From a checkpoint of a small image captioner: 12700 steps.
Rows from block 3 of the text decoder, named by matrix and row number. Rows with one number belong to one attention dimension. Each number is 500 + 40 x the weight over its row's rms, rounded and kept within 0 to 999. All counts start at 0. Numbers have three digits each.
# q: cross-attention query (decoder.blocks.3.cross_attn.q.weight, 256x256), inputs 0-85
# k: cross-attention key (decoder.blocks.3.cross_attn.k.weight, 256x144), inputs 0-71
q.46:507545447483515487499489489465454520579634495508473448457467506426516379518488447499452484414473526552529513517533459451480404518508556500445456485506491476502507507520507509476555476491464522521547486458518470458539485527488417558547507490491515494489469515
q.47:570477442481491527402490508455536436496510478540530441473476513494535441464450504486428432496510510500512488524524442496547562488425528471478472473593483535543537474462532519458532479527583626464504472489556449438516449544471506511457470434428544429595493507
q.48:452534484569513466488516587497581475498579412503521535492474490591506479493530461453546566479562487495586488509525508495487434511490469523466561586464555455549441423523478435474517484508441476532465556509510572552574475473462470506527522548582501529493549505
q.49:477565541464534501488444446564503464510493531421405502414511459503428470570478485531491519417495455479481565445485448567493493497485455499508497447489509495461506587496456561446577447541538516550555497488456525449505502510494469501496529486495469482532506486
q.50:493480478441499496536477461537473486454374466537490569527489562441476491466415538483525525496492500457444492490522482535520589477527453481497486505563479462459496566456492547473463515518533453433520466494531497489453489525468523535463511529501556443534469474
q.51:544484495495454520521524487434479595512518513537518467589434542484561441466494461490482430495521501526526435576496478469538511483535550477507497518499516503543473451536569526460457504493506555455495518484544459462516536520459505562473450481506479467444514483
q.52:430535522512523515517529533465499497528583458512504445505494432538523491515597464480545522507557467503537461527496461453499472506473491510474588501462562503555455490515475451474417583443450480508444537477461517489535482505469486484474487585550440525477560514
q.53:454545513530492489476525537536477565505581495554515527560464547488475484481563486458527498490571537536532471543542503458452433527540512549521531541441508468564466435537514479520525499491431424560455534431450598506511568452526441507507505561589466517439518482
q.54:513515562546500514479566486464500446559534526490472481454478485526506550532496480562517516449432459456490469504480470519553494468499444444448501490537555463538418466522524479474520450503561523498484497468501522454526452520419511497451551491436553435508610517
q.55:557487533484508512469441442459451448495387551514504457455506531490537533501481495506457490463459514418478494485439459508543580471511487456454500454621450507445555580477471502507494488421572550480560475556494443419479491543459581516411485469455558466549512502
q.56:534512486485510507491460475486523465536375555502534445488573547455506525416516542465448460534494575531517523482559492477562569426499586448536477474522427503533530516494527523518491547505534511471556436507486423482461479507545505503441425442463519461484501505
q.57:536454544409474492503467381515435507473431535519411530451465528454442522462393592579479513454441490428449565464460511541498597518468463494448486486518493490474486543515479522453515448541549524489514487496526527438472493505507495447452521476477505535530501510
q.58:524496493433491504481462424502446499462432534425565498502522530472470501471444459505477449444487515444543534507443522574520580527537484522470441476549395544434597540451514560518465481494542550430547492558521464464426569525456530508526507466478507446496437471
q.59:553485477435543476522508479514451496448510490463504450452567508475448483509508563495475431498440540569586542500419549541443457500451528503546460497450476522504506483521480547554505492523482461494531509481462475522476565413585455472512511488511475598468475502
q.60:525488437480437505513595503451447475469450523547527552533472566456527503432451580467490511518515523520501413535513503500515511512551523477522493572485533521559466470492532528489439505572470506423447517523569516536548537512489477498489482492544545474461492554
q.61:481563514532536512523470501511524531511559477467425544431487440518509465600508524533537504465492414542454565456467540529490444542485461528454492455480523522459520509502485518467559408498500575561471546502535555476522510495477453503497517479504488536578520470
q.62:524503497486484586477443492489468494499373554509529469507534559493533523499493486492456470506447526458476506463498455470568576474478526462466483439555471509451539573469477494484516531467556582443542468502522422423483526498449559516434515500444481461527531546
q.63:472549502546507507539574516487516560465517497550528597567487509488501468463559490454583489528591518486514478540534514431478474471580493513504507574439531524525476455558501503503510557528446423518468496461485524567512570497546458513527454526571458483478471464
q.64:515528470414539497518404485472438479507459515496516504530532539441487490470499491541457495468515508530539546487538505507526492482543506469532457447525445418450510595440490563514564505504506516432569428493543469423427460542539476568521479513451590454514452479
q.65:494421435511499473528450556481519536563602483552469538514478468526501415486537569480521441504519484509551501481532511457484410518480519500508483513473397460610521491577586538497472578477495469519531573501511524520486526536499473508514444529507423590478403545
q.66:484568499458499511514507509509482450531487456545522450520535565417523432510537528460496543464533500480512524513482493463492470499586522467497484497459532534395521472447492528537506473562444474475536430551587464465512515528545555504460532441504568425533503455
q.67:492516479443549503532544494478455523536538509537484510526449553451466425490506521524439459484497523505526475534537502472554489478537573483523452489447425509494461559491569567473512550531467427518606448518536421466467494531566488561585463516526495484475449506
q.68:467501532571557469482487526461509483537533495492505444514469507521562443535498463491519475508538468495486510468466508476516409539434469453464522540463479513524462481554462410543497454475461502542484578449492608508523568534429477505488514556560478545516594458
q.69:541432505445423495503460451504484525489482570439510507470529535534479466483490522537494455508475501499445517475479515483490531485484558500559455479483480491545514622508508549478474515420585513481522444477470480435516523535549495487519457546471525515467482494
q.70:449504451522504445560515576518506557502565430464551515525516457461470443439516532475474523529546490548584480462590589454457432554539531546551471510494455520489491449491539515543470471521457532513520558495519478536461535504526426556577516494572478542449469437
q.71:481523544583496536511521525504553484547540507552521474548453506533522539490531466505559532503513521492497455511451492498574464469474513505467513550489557522554509457584471414549482523517512531521419539484441541541540517465447520477434493566494543546499591446
q.72:518530554597498526463531494451527489570548510502470424480469489511548517549516453487498498528495510506527459502470515513548451503479505521431519485430535531440481461486446422524450486502509556546460538478456539489546521473406575503478527566454490534504582487
q.73:435567557507513512547397419539464513455484544486477518460551531537477461512535595536523539477485487480441565469481500463510537429513472527511475464468471500504524576521457508518531504530503463521540479455509525466458512487536465531502460526460509548526480464
q.74:550482458463488482528524521471503587550579448496435488514518491469493416509484512527400483516527484567493489501530527440523430481457550509546502486461465482575467435536546517543505528512457497468504521471592485511476493518516401567575498501516518545436461499
q.75:502442462531540372513575556522485480513446460434527528488481446524459498496478474431502538514486528545531492452495517549496483517502473513538480552507600495513446407483536496561533422504508471471456605518502545552527553485519426475547541433528538538517481564
q.76:484497540550478520484532549477501496495532503475499490508461485512536550528542493437603557514505491508464430524473482531444488554500456520430575501444538546485480419534485428484468450523531475530426580522458563546573535440452495498485535547547457520497532503
q.77:515445417457510487546469494517509532485494493558505453556568553513507497453441493532504423533496485491546544472507524455530536449482514499501483457506385542518519547474523526469466577455493520447559445448493470441464457552518554498528459544466488521471474527
q.78:472470529552516464455523521562526466508489518462503557462497478522484549524490470495563562425484483482489535455467480554396467550536460522498512539494588448524495478556476451552539393512509489560473573470439526493500521509492478450515560472532504517492513514
q.79:538447446453427515485498515425475543499510466548466467497460525516527466443485489443400445493509476434509491567515525507572481515458526451505530520493505493521441481513562539479484566502475519433497511507572493521527448518447485517507529491451522432470494524
q.80:557488437492440470467546449452436565475563490463473521510481561549493431446527481497480513417496500489538492528519530501497470505541518472554492581476470477482459471562557545481476501566400500494497524466525476552576524434475449537545548504563443535454484472
q.81:476504537566563475465488558552561495506553492443498515466498471547481482623555438441538501544532489484478550464494507530470456546512464555450532459455532504527541480539437407517552457450511509559472531471433536527507515492459496539518579553508468510530537426
q.82:479512521514486489466496515520519421497455495519463487465479446465473493501429501493479487518521506494463516519566456525552567432472519486460473466522548484481498540426459455479481468460536496443505453510517466460435426538447588515426527516501608420606500498
q.83:509523502450428464479472529508480507502441459507505542492485460529499563483443470444504533573551492439481461531546529518464575470483454565525586548545570542507530512504482549492534526540506413478484437533469520477485408499534446499469482530507501505558436473
q.84:479515550570547502556536532485502506474507491503501552518526500471472510552599552520547520507499522579501504457465578514450469507495487503488482516490515605551501419483452470557526533552518459584493522477485532540540523425504448463525494480525436568514538453
q.85:536537462566517474475556547513482508501604439430514517514427512539523438500535476477519516488500447480511438517511540557475457560489499491501503520488536459555474446523536480505501415535504515486462573436535536493575556485478453495511558418549472541456502477
q.86:522501467426454534453461428459468530531571455540471536553531526484485468523475379562465455474539500563504565481506504451498475538519509493535485497471446472480494547528528482449528517522412504504538503546522508478462460462535477590543491600489372539497445501
q.87:482461563482464531633541492514522544450485568507519519509548547534479506458517567510532501493485480487517545503362545479454483512542475478533467513470425507458505453467501542527456545508477514501546500501444522552556594423529483523487531503486456549442520433
q.88:517507487498471427498515497544530496463581452490477519519494507558462499543570469504538529455518392449446517486491509494463432573511447517521547529440533445576532434575505473468521452468510485548435546469479546542550521489486445519522525475521446562508511485
q.89:505493594549485575566527485453504474527481562552586512553520526521518491513487524533578497546518531500560472503414537480505480440482480446522529517534474552526483434465459496553471539526536523488497488480461505485477555445492557472484479493468443489493545469
q.90:555531545527523572556528539474485549572520494492467489472548508491507431511534449521437464448493525532596544468440485537483407504474498495519480490505467525514530489509457466518486521500455545557500510491419524459519545477477487523497496517509528474447553475
q.91:524564542550505650517537557471504520556539499555528470590481529479531505526517513515502508506525540564580492529450537482497433466450520470538501478489492490553493432519498450540439536466511524576521528461417495516524542422508520511541490502530474503455573444
q.92:513523586548528586506518529445502526494505558544495439497469535496557491536478484492474434510470539561547503522498494457483505425379532470472502498496533573514529491470476492547469560481573594538477507507495460464508514430459540487444447484465469483491538485
q.93:461513449513584440406409501535471496527617493478456450437471457475490441601519497490485473494481483454475515520552480522556462527489494446469510461466466458456522551531481497483593427467520525518533543537545487458486486547489514524513517496463510495576476496
q.94:477535469516439530491499502516426525550596506509539523520447477502513399468535428455530476492499508456504522500446499463544461474532548458508488535487452508506539526518522463451496466465477497535484495466520477462496473462496480632515545558476483498511509489
q.95:525479427477514452520440462570512506448416510461532501516547461476448517476497538509526486497481473473457550432457512541473541514549500510554436533546441487456537543497529571415482501484505438464521452536527518513459485536562456496533544492504525543520489524
q.96:494498529464507523540535494543501470401440489507489590484493477530469484455502504486560529492524488439488515479438496539447582495558441542521530561479482502464534467521443522460503468537488462496487533508497526558518496514524513475513579454572557499542505518
q.97:475537490472532549477470457478476523581529564498483389512522511452524449526497409480443451545462505519557515487496468452519455477484522515512482398508528527459500553508484453529494516453524523543543503492474458475536504531504588495537491486480562490473536512
q.98:542464502431456537500483517521469522436546524506518507552487504504491435522441567454512509528559433438527488480494502519486523477501505498524511464529422500496606536414522546434442583543525522482514489513516481436498496491481509517530520440476499490487485437
q.99:546466491433475465486511516508463470438407490486517562484472510476462522434443512559486509454536483453512546489520460515479572480495479441536474578529458445474521531493517523400550445506494465450524472495541494453481469536516502515503505481556534440496434501
q.100:490486430424560520516470519565477489465514563515504503575483503486502473486524499522405518478538445493509504461555478467568506505436501424499450488458520509562541503468536567478498579508491494509485455458543523505534551532506397506502502489535542517440417539
q.101:518518487527529515469491504494494587604629510498461437469455511456548471534503465494487449475501535545486451507517498456553373505480569455466497500476497471510445496524540426532469539462529518545525508502511466477506510480474528529487495503453504555482545541
q.102:535498474558451486472593467502549510499503490527486495585441494510548558505533493506540534517474476515474414574534488510559503510488521457492519582479539502541425419513571449505450537554520431489454522536507552571552492499469517470460503514476476492491532546
q.103:544458459557443517468612514502495536516562466580482493546431516499533461496483526512510499521508493469511428558534499520550475505495521426431499515510536433510465477491538428468438540542528487499465498545511517503529443472489505506500530497471468539486497526
q.104:476486484538530541495486465478466556638515575547448448506495494478543515524516484532489467468466539528483485521503445431567470489505541469472478500499617485517441483547551497543462508463518522466512491480541473527522469497430480523455437471487480479438540603
q.105:467447512518528449455523511509477515518411489528473450405495480477477533513464514573405528468523474500504510507507470479568539440491542475441432555545477429500552462509522483484505470490537524457441503523480558521527505566501479498446527570478562474564503465
q.106:497500547471516523448487527478365428507442510524474502456534471535530510510467466512465442488455517478540512472478484495464505483523452496513439461467478478481566550505443501533616467407522515522566485515501436458415549523508488506470489462431497492535499488
q.107:566487497594496485516532417471493456515496482532499505549512526503520534468534564511530459531484502442511470519457530543472463435404550487571508514522507496595543503499474481499517513456517416504468493474460485523500502524440570500406488406494477535467522540
q.108:494488494458515465507482475524460457407375474513488549474510512524496554462482463521529540509510472443475520465525468496491577478487443473476540539494510472507496518512482537406522457545483498436472474532527525532501478539519485472443530472518542468560466484
q.109:500465484509508498501523507447476561559611509516467417528399473490515433548537507530466490504441479548496482525509565477571432526480581485503497501464505495534461525507569506504472496479518526536520530434515514507506528464493521519477495535455479551475506503
q.110:556463445419461553486469501462458517517513502468547468469484541497577440525438499507495491530553496467525512513484457539535551500482518508497461498558453498489552568454486541427502500505569563519519456524518492456532482530524508488504505459430476513483494451
q.111:508473536560461477458576542507566590495530430463512605528450491475506526481583480491515516564479511526445466558506539495483488472533554464491498557481488482531462420508554438476498538541486462477450521537459531531495505453474483503493486537532438559542484495
q.112:512538591474542545515466475404507402498473487587442474445516564452486509477531515497421435531460570488541506494529490542480534452429515514489481523553453494497481532443526526493511519435513537511462473509480470475468461419471501469536481466466517395559502515
q.113:530508537493515525597494496487542526505481511528568518564557581459490504454539548479431478532575523568573506499500536467455448499530478543578459492506443503482520489486537480571532569509493478546534449461467489482446582466533455557530450471520444554468478405
q.114:527517480494472506573502501479534558525496499483599502557547543398439485447528539538470445531489551537549499439515561474484507520532560558549457503447481505541501523494492519565568553544486496519537474457535435511448566520604478537510455486533505495494498475
q.115:538545418425453539483566449412466525549513547525422478462505573455541457478541481551445509494472535548556430540545419476545469434433547462545452519494471525452512551500519560503494481539507530503509437514544504508504464469547488534443463451434521470503503506
q.116:580517445525470473539575424519506509516532506486586492528551456463440544498534507547460440517531463549503437481524460489530495529474495582460511491423458513591517464534488467481522574534439478506459523480538530513515473542557477499523506473527483546465441483
q.117:554500452410474540488539496406423564519507506515449504549464594489558424444436519518501520488494484530488437578564471483523513477496528471564496511492454483525478542508570558472484574553445531455519455504574512512482454517512484555501471517487537456427494480
q.118:449464498522556468460487539538551508480466443502499576482485463505497516493409461450493485495501473434509562489476495548407475558610469486473527529550466471463467510418452462486521460500494520438494544539491504503509484512455601476553512537527530404569463558
q.119:521588514521551473508449528457555466559534489497531492474550538441412493545557432531461447475531523591533554479516509480467444504496472523538479437487493475453539510502478484529544486484507505522581482459418455477413559471548481504577435541506488503487480417
q.120:533443455485453499452553474486438517482508496535455472503446474555573446531483517468537537476449448421443467562494480506555545477479513453460512549487540524564492462528541534418420494509542529485460525538579535497584453536457524496437541493481476480516525537
q.121:484492493490440536519489506521510480505546542530561540546559551512497545478513536506492534560540496504582500500519559455506545462532451571523502559447456570588527524535496510495463576474495496495463509561512512523457475433534446460506457500524481487518489443
q.122:488535545514482537525489450439535496523502528493553500505521529478472506459632576508490484540532532534543512544487509470464489448503505520508517394491492495417536496503478474554495527557542524546533468492419528484434565476557521463522468507506432604541515422
q.123:495549493590510439486505571545577418464568490457477466431553459529424531510539467549488486476504489466443509455516534499434530531505404589493501502501546533527552537522472496464531482492477517479484508478535487451539483523515430438537493478523527480470435527
q.124:484406482512494423464497485573493506438490511470510509455434407559544536501425481505548517471464451416449492520450490539475532516499461472438552547537538521500486495513486480442487437484539488476449537541529510505528466510455532484451574490464526478530506584
q.125:507495464422447515533514502483426530483496492547439563556491568480518481479479474513536504569492493530492496532497465506531518506491475493519445554458472473483453514508526552471520514544475452474476496552557490483489443496501562563487508469493473502523501562
q.126:511560500420484477484530446447457473576553504491416450474542590455498495458578495515417474468436551532518451576564464443559442440504506482566432467574499462434494515480491526525454469426570522475571445441482463412427500470488483536515436519430496495461483436
k.46:531468438478504563444419510569445503485472500478494418546456509439411524493405471475487485479420460448489515479458514519506464529495480487538432551456538464560593452386518508472534520426560454538501457514506437511536
k.47:449495499479470524443469512579492541544514493498532493483449526473476449543412525511493516466439481456497524550496512481483465475442463543508445481487528503455563425439464487554441481440553436441487452527519489476556
k.48:589497478521524512475465533529458588550511511497440501495498503546494527499475467518529452459448567472495550486441498510438517602520481462504504526428544392479543499489544425439530456475519526475489486524525493492480
k.49:443502528520504503476499480574542453478509403488609482517457527580432505537544521526496505564520442491520478505524526508537525509401513513512504516506428478552510586499449537562502551477471493577533521539469520466533
k.50:483475540492449490472535518521429458479448539477529526477475512450456465414465590480501570535518418525529494575579535435505501412563543533530488481536493537489503477464452487576507518510424505504546520436512435432452
k.51:547486461488481539495518515416454564523468591444452484538540491439527487506438542377489562460488538454493511516536559445473463517555499508486481543474518514465459414471530449528457490524504548462548473418505466526451
k.52:557504499554445518518537519415485604557465558458449476480508470457519519510525443519478502461458558521508471412470436489430484551511425470500455497498527447544522501532556466440512487457564540463477487452526475481467
k.53:544501541520523564503515566500495593579519572584491478521519521464526519530513471546501548485471513488496508512499535466467434503551493433558511556526530433488483458473556426455478448470495501449510545498537489491481
k.54:572441448518484514452525432457457494519523548439504471492508447502512483462472555436524474480507486555511444496461510475507514515559443473518499460498467478475468477511518554487529450542538568508568473472460470471440
k.55:460474422456504482493502380481534421478528474445536518483459440500489448503515527454445504481525468544496512564563514482531565472480455542474519494532466578515481494490491530528486541529516517506501496492478496478428
k.56:499482444492451465510484461453537474513522525475487492483458488420455487498470493524500598463513515518505519511510507449538484462538496503489505499482533493601518454465499508425481524477492487449436479406485454546552
k.57:499479503497529471492542437556528415473516420499552550506484518538427475449506576480501560540455434546510475579556472487510490499504552452446485492498506564521503549503457488593513499530512477545483536514485485486415
k.58:467502499527555500518529496494438456439480477547490511510482471476461440507483567421480561525567481506496496568536472465472527487507522464528507457544467531475429475490531576567514565584476524479511513488509548477387
k.59:385521513499529477489475493506557463431521435518491477489547542495483518536560442545489467515598510520514530517542516432547489486456576546488551458502487538515499549525481553456491547473482439514403519564472535553575
k.60:518503497508538521456531535529388521463528541570452498518544551481494504471466535443515543483547464482545527474476571452492392493591588415541496577526457519467501444476532470458535405483502498444516515495498447514455
k.61:437518557500570505516531457577559435497523426553541507489454553569443529514502522535493458544492450517509486572461483533563498528435534517484549483514473499541551572456474567586479537520503485541530522568493554475497
k.62:490448500448482482537507438426495487527545533417493456466475416451464448490438529426491536459500506490527503559527501442508514483544431504480515480516520527515480483505525552476478504480523516490497442459491479539478
k.63:501484514514514532515498540454417585508514572485469511467550487418581521505513496493538496493459532438506528498472505450448444499560480456531509510502567459459499466468543444443500507456504529466498485424578468538534
k.64:522473514493444466478467473529576545483504506486544618510447517473517423511485568490469432504465414499473482474568510459468480429496505543489414478498574461518462468510470501489467516507452476494549467453539474465523
k.65:519432475477513505460477490503444483515565470442475486531522483572490517501508494496503527489480560520498533538522465533507497565539435431522483459483482484475494527498596574502509461451587545553525537535479550584499
k.66:492483458484437390492578529553495513507552548508480535498604468488515497474478513496494496516501483484485519482505452474506491445475484530464483502497486471539501530556470507439555513544456435476486475394457501469475
k.67:489479540480460472433431483543531519476492524510479586510524471520525453454463485518445415528494492480448454449562461484502469417504508549468452445500523505545425476501500519491495524475514512550502421462451483492470
k.68:543546472508554464544522527546428527566507555525458479480522510531490490513520443517586535496505526487530483504460559515500471545561458471569573525491454467501517524487530537557505483545516505526481535527451514517495
k.69:473469587471516461520487486500593530523534511491548508527420521512489445428476519444458476461482470477483457531601558472460589479499523575492436532497597527487515498528453482508467520436518498466489465495516447534525
k.70:534482456493454460449440506502441500526557491431476531510561568538538514523538538540457518437463564512424447514472476460499394498565401489479440465476510494482512568493526533493481488470482497509557557528496497519562
k.71:520514430525547518549529572502443480552530495528433450509567461567489535500525449531562561510542557470548516452437480500521472536519476407512524509454419484502507494486530469571496537519480508493460518572476510466475
k.72:506540467463546529502510559543441442492494518541428488494575452551482520468495467535516532474546534490532545448460506546548508530477527399557521545479401493544487552478514490509566486533539508490461511512496494472489
k.73:481528557490484481489478536508562520459506534521528602488406553487539440452517576528483462505478449505505471535605570444456535424482500645523514498479569515448481479524480544495477487463482479525526463527506533510512
k.74:560434504499493477455470510583428489596537524438489532557532501523550494515496499523496527495497514445498438506470497527537444507513408418561469484501488506516493524505524521524537468465490511554563503483438500529526
k.75:544506446511530579548541474484393502538507416414474482470542549585519545555507476532507531472535555535523510541470542515507480571497406479542518529562461493512527544426515549474448419525531502514494569522488517545527
k.76:485465496522561516507569532504397479510459502533455439515551489528489525481517471488491546517530543461549553495470485552555476557522477414468546542505439514537514552502516573472489505547537501516447516545420491504453
k.77:509514571523447496466408475456568525452490476482546534494424474412507428472482543497502468520497433475478477493556483495455507471481525548493448469511572464494474467508463503535478504449456504468526496472472470506497
k.78:530504465550507492559576497459415483411537454476468461515552547510490553530568487537523522472510496591562563589439515503517522496541466504542518595497497567458572575520501510449475456570546555484458527594535491488516
k.79:516505545460526534494446476441531539557499492448534452502490460447479520490476471513492489450499501442467497432466483582515500567476453519479511470488507443514467460470587530470494493408483444535522513418585571484524
k.80:482489530542492498508517432445468470507499386499438507518498435437527469484510521452460524515517503505505472487518476558533534497472499512467518501539538463480434480508514538503504582498515451508431535484492515503497
k.81:462500537557551495500479561496535566570477552504540528486480563510502529506520572530487524455545452481501516468518515470517489505548492439517472521446518519478511540497545474520485448539458547529569506496535483540506
k.82:495486502477498419490511548524544470466454551537534542541537633428438504443480527543509488509494460502484511552535466500507494470519521512516417465482483513485536561474446513500510451545464491465537439545518459532480
k.83:496453573532504502456536489527566457507498501494544503518537598427482472500476551459579499488493479513502485532544565440467552478474506533506491536534519569543519534521491552513464516490548486525426389530464464534446
k.84:501561409562496567532544492502504559579505519429488451493454413552543531578530480523482525451568539482511444420499554525454402550530538430496497548519474545492437488515534502484558465463463535490471598481529494547541
k.85:536495505609534495489466518500468471522582464456487444549438436549532566557608492488499533506525497517511493498436462541527409590482489477509486573527495498502428483435534492463463463538518485518557550458523477532486
k.86:453483530500512508502484446437479452478440449510524567471547528496427456452472477508483514567503499505534482535553498527476582504478462546483488451521575474506548525535467500563525632474554382512493442543478553479466
k.87:532462527527439513547529493486431506498527441532431451400499411528486441572539484450455519506458537493501430468492540564498484495480524459527508555540496482515422475522508560460493496493571505498443561434509484466519
k.88:448499546593515492510492541460516565508541509403509499517510537451498489470568530454491443438505474467484490488509498481464436499575495438473494480482588508495485507528501487503510412554420556533549534440556470555517
k.89:557488426487539516563499522553502511557549512518462432476426411548505503536527519516530522552538570498480499487435484547536415552494502442505510541529419524481487431518539537487533533491569581472427518528518538447503
k.90:465490504490557436530473539541474504502512518531467442497442421521454494502574488456451585533535497494524546514472458549535502540459491444495490498460421511521479421451513513449468591458605507453471566536444585440472
k.91:525516490481556502498494541551461480594502503485467517499455405541483546501523476531535490586517508538535499476450486575501498563527513470479472518541454487476488440489525521429541560467557518501471558517524567461462
k.92:569523449475550483530458544555475447568530517504462441511485466567479522486496499516498519575517523544513494460453486524527473507450588475505470552501412502549476464446536472446518583471554491472476552556432550414483
k.93:406524547509506493465460477467529529499418525515553488527543571434534493437462475446481514482457443491475516491474487488477538451508533492461436464435540450475525528473490445512478440476388524479591482542493462546521
k.94:489438513472546479480461541497440450544495512400583534571490524448516536464464512458441486603499487510468507465476414582544507540438518480490434486492462462497510488505505463528451548479455520502508477486502526516471
k.95:427470536497454526513511439483538513502470502505537573470539544466487428532473512492491433440462448473468455519542530389454494447533492491503536473481602494443536504535482507498470486480483485498576456443575522527520
k.96:536512476487491482533518507495568551421555489513544524540592515558493451501503574546521531543545488533524531530564590495526504393487555568515516510513598530509479551535517496531495501502518488500492529504455482557559
k.97:532539517531494515461411492483562501605500441523504520474426512531481514489512411475509473453434474489445444499499441507459542528481442524538453502516510436458524477448444505493460441453486488514543519485494538497431
k.98:577434457479486480455460472440502466535458483574548577479453528521456487482432480526562501523437486438481470523515454486474605479426528593492445468415525473421487510448470474520427421455493520510521461453486453456519
k.99:466502451480439518513478474548523453465456485518633544475536504455467440494496528573500499506503480498562511520532409505471551454480512613416469444457550542468452564522469505552491571552522463479471479463486478458514
k.100:526461452462458458485411448526515475470500468488541505453492570551461513514538521561542509549477496481454450518483543453539519407512469536536467544518544514528502475443519496477475492386491489566485533467448529575483
k.101:409538437532536497519500508520471554554441531449465481477458457457508629524479491446474465543465489471485486418425450522508463614545461352559523469516413450534519445438501520502564514476518488520501454560521514474462
k.102:466540472554535487518585474522478527476520534462420457514502463524548545524531540476487514520549525562540560428460523531541415552511507394511544551536422513567488474595473516499545518512546460532498476586475493504475
k.103:416516517483565464481533471488430488509490520466481466585526444476506578501511545478467535592536532541522536496452459568562428611512498433515550507557450495528480471574492488521530559537528499497511506546475519513479
k.104:419521521484559537493496425518501494515457477470456447479498498429453582542529466489501508419474535506543482435470421503484383584554427449462526488528415531568511492500509554512541465484516540475472447551519512517464
k.105:442504469521527466548540457526486488500483457504546485483595493444499520494474512512532506511485549521582521501524469535520493537558462525450454412477458496529517508531508467530523594524513555447437498511467517561521
k.106:516497510570403552508496501422509473549401456553499536458471485481497447520447417496501478459501470488493471546515451453436538507489482527417495459440534553387509556494489464564469430574481574471469502441488506435535
k.107:457499516518539417496543459499493539450538521451503475564542522581496501516533504462509490529521545525459526528476623502530434494582529403522526581554505470573514444520483523478544467456446482513478520533528457563492
k.108:504527521499484477470484481518467493416496489507558463468511512450476453489535540573513534488557458556545522519587505482475567458456531575442471447509545526468450565488467473516476524516547532483461483479515500528530
k.109:462467483475505510499459479516478499538456527491450499548425478485500575483448490463516484492448508440496465440465460525491403596544519387522553514531440442547538452514485536508605472489489507489512440543514486467428
k.110:535447470492503520451438512392479457590456475572554568492464507492456415483470481519519465512476492457490490529541464445451572511461497577480447459449484478436455520463488487531428475513489535428528433472505488411554
k.111:487538533475561505513531520532467495447505543486455452534553516455561549483486567462476552570556512513544526473492500536570428534477473461497573494525456505594504443587496504487550518508552473523489487586468510502457
k.112:508603553518544456519520527463530595514453503520479547551559564454503497477502562463515518490486463463527529514588500434499483512506492513467560445531467513485436557525488426512494544459481541448554496522575468500550
k.113:524581513497469467567555500485544491464470517533514466471526507467528555481525466500473564515517510638522537540520554464471530482496569523480568519564446521463475475542474524460470555500530477457513550626493540482490
k.114:486530560495516451589490484455536482403472551557513474486582560464479517462546498501497531556512488618499557522507523457471528456457507508479578567485452476509452489523490513463514434516504507424494463561510570493460
k.115:463538500513455463537546481510458560503431510491485517505591555526499500555514587504535535450537482565534523427497566467535511456508548484449535485496434486478525465435527484539488493535481470451530514525477472452423
k.116:448496540454507527581454513492461447449503545525473457442516531543554514512498497529404474534511492460499559539503466457447596475438509504511489530496457467458504482488460498469483471511477397558544458538430507497433
k.117:499510514470433435510478504508454563530444526508473541544525518563496473464538553499535474504533424582493520432488548463524501420478600445515544486538451510504567520411476502561507492530426493494553510495469509474534
k.118:516486530547524512508461549468551547542460437479536529495421518559466459514420493489505459585414529419498440496471495482584508573500458485551458495453524534550534541508567489501557508484536560594494526413535507530562
k.119:490546529546558511531545481489520496442499523560431468509544528435487566505570491488538573517560539581556525508482517475452502560522464537505560473511445482448472495561506563479507551509508499433485518553620558532505
k.120:513373478505457524505419482511465531539491502433505530488509419561507414511454518563510495468455488468487471433468493479527471446461462448475449531464544464540524489497485468582470504481494512549442512458408456464470
k.121:500510498495513487546548513489634402436534479495486514500530540473474489535488487554491506524521478552506490519530536447507603499475557524536533571507485550438458486524472510462532546522505411580482533559514564453484
k.122:460556538531583459557544501463531472467524553506460474520500469418570560483530499468521553493543517584523521514493568567468458526520512478473556505520508503486478477561483470418532573476500520376458481515575499549477
k.123:558533490485450539468541508476566393441556504515479517516462537426491500507514434487515448522515495487510561547493519512542490527503412487517490505453514547454417503487548502489529452527545493490475502478587456512502
k.124:486428453448466522417409512532483472548495475433568534470426505522419445537441480510519421484447518406442416466500436536536506497498447472504407513474568537562515500500553484558539494505511510580461494429440493486545
k.125:539508494430470461512442485508454566518455451498541504540487510613446433544481568502466495572499464498507509488481486436508522422436533482512487520448474524540513527505502553574518472554441504520562594484447523502462
k.126:456558527568494553495493458502503507461472521488411501494561491442466552483585544507564586412521512617555494469470578511506536489537456511517539461543397447482489519498489516567513497498420544464507486488490459498465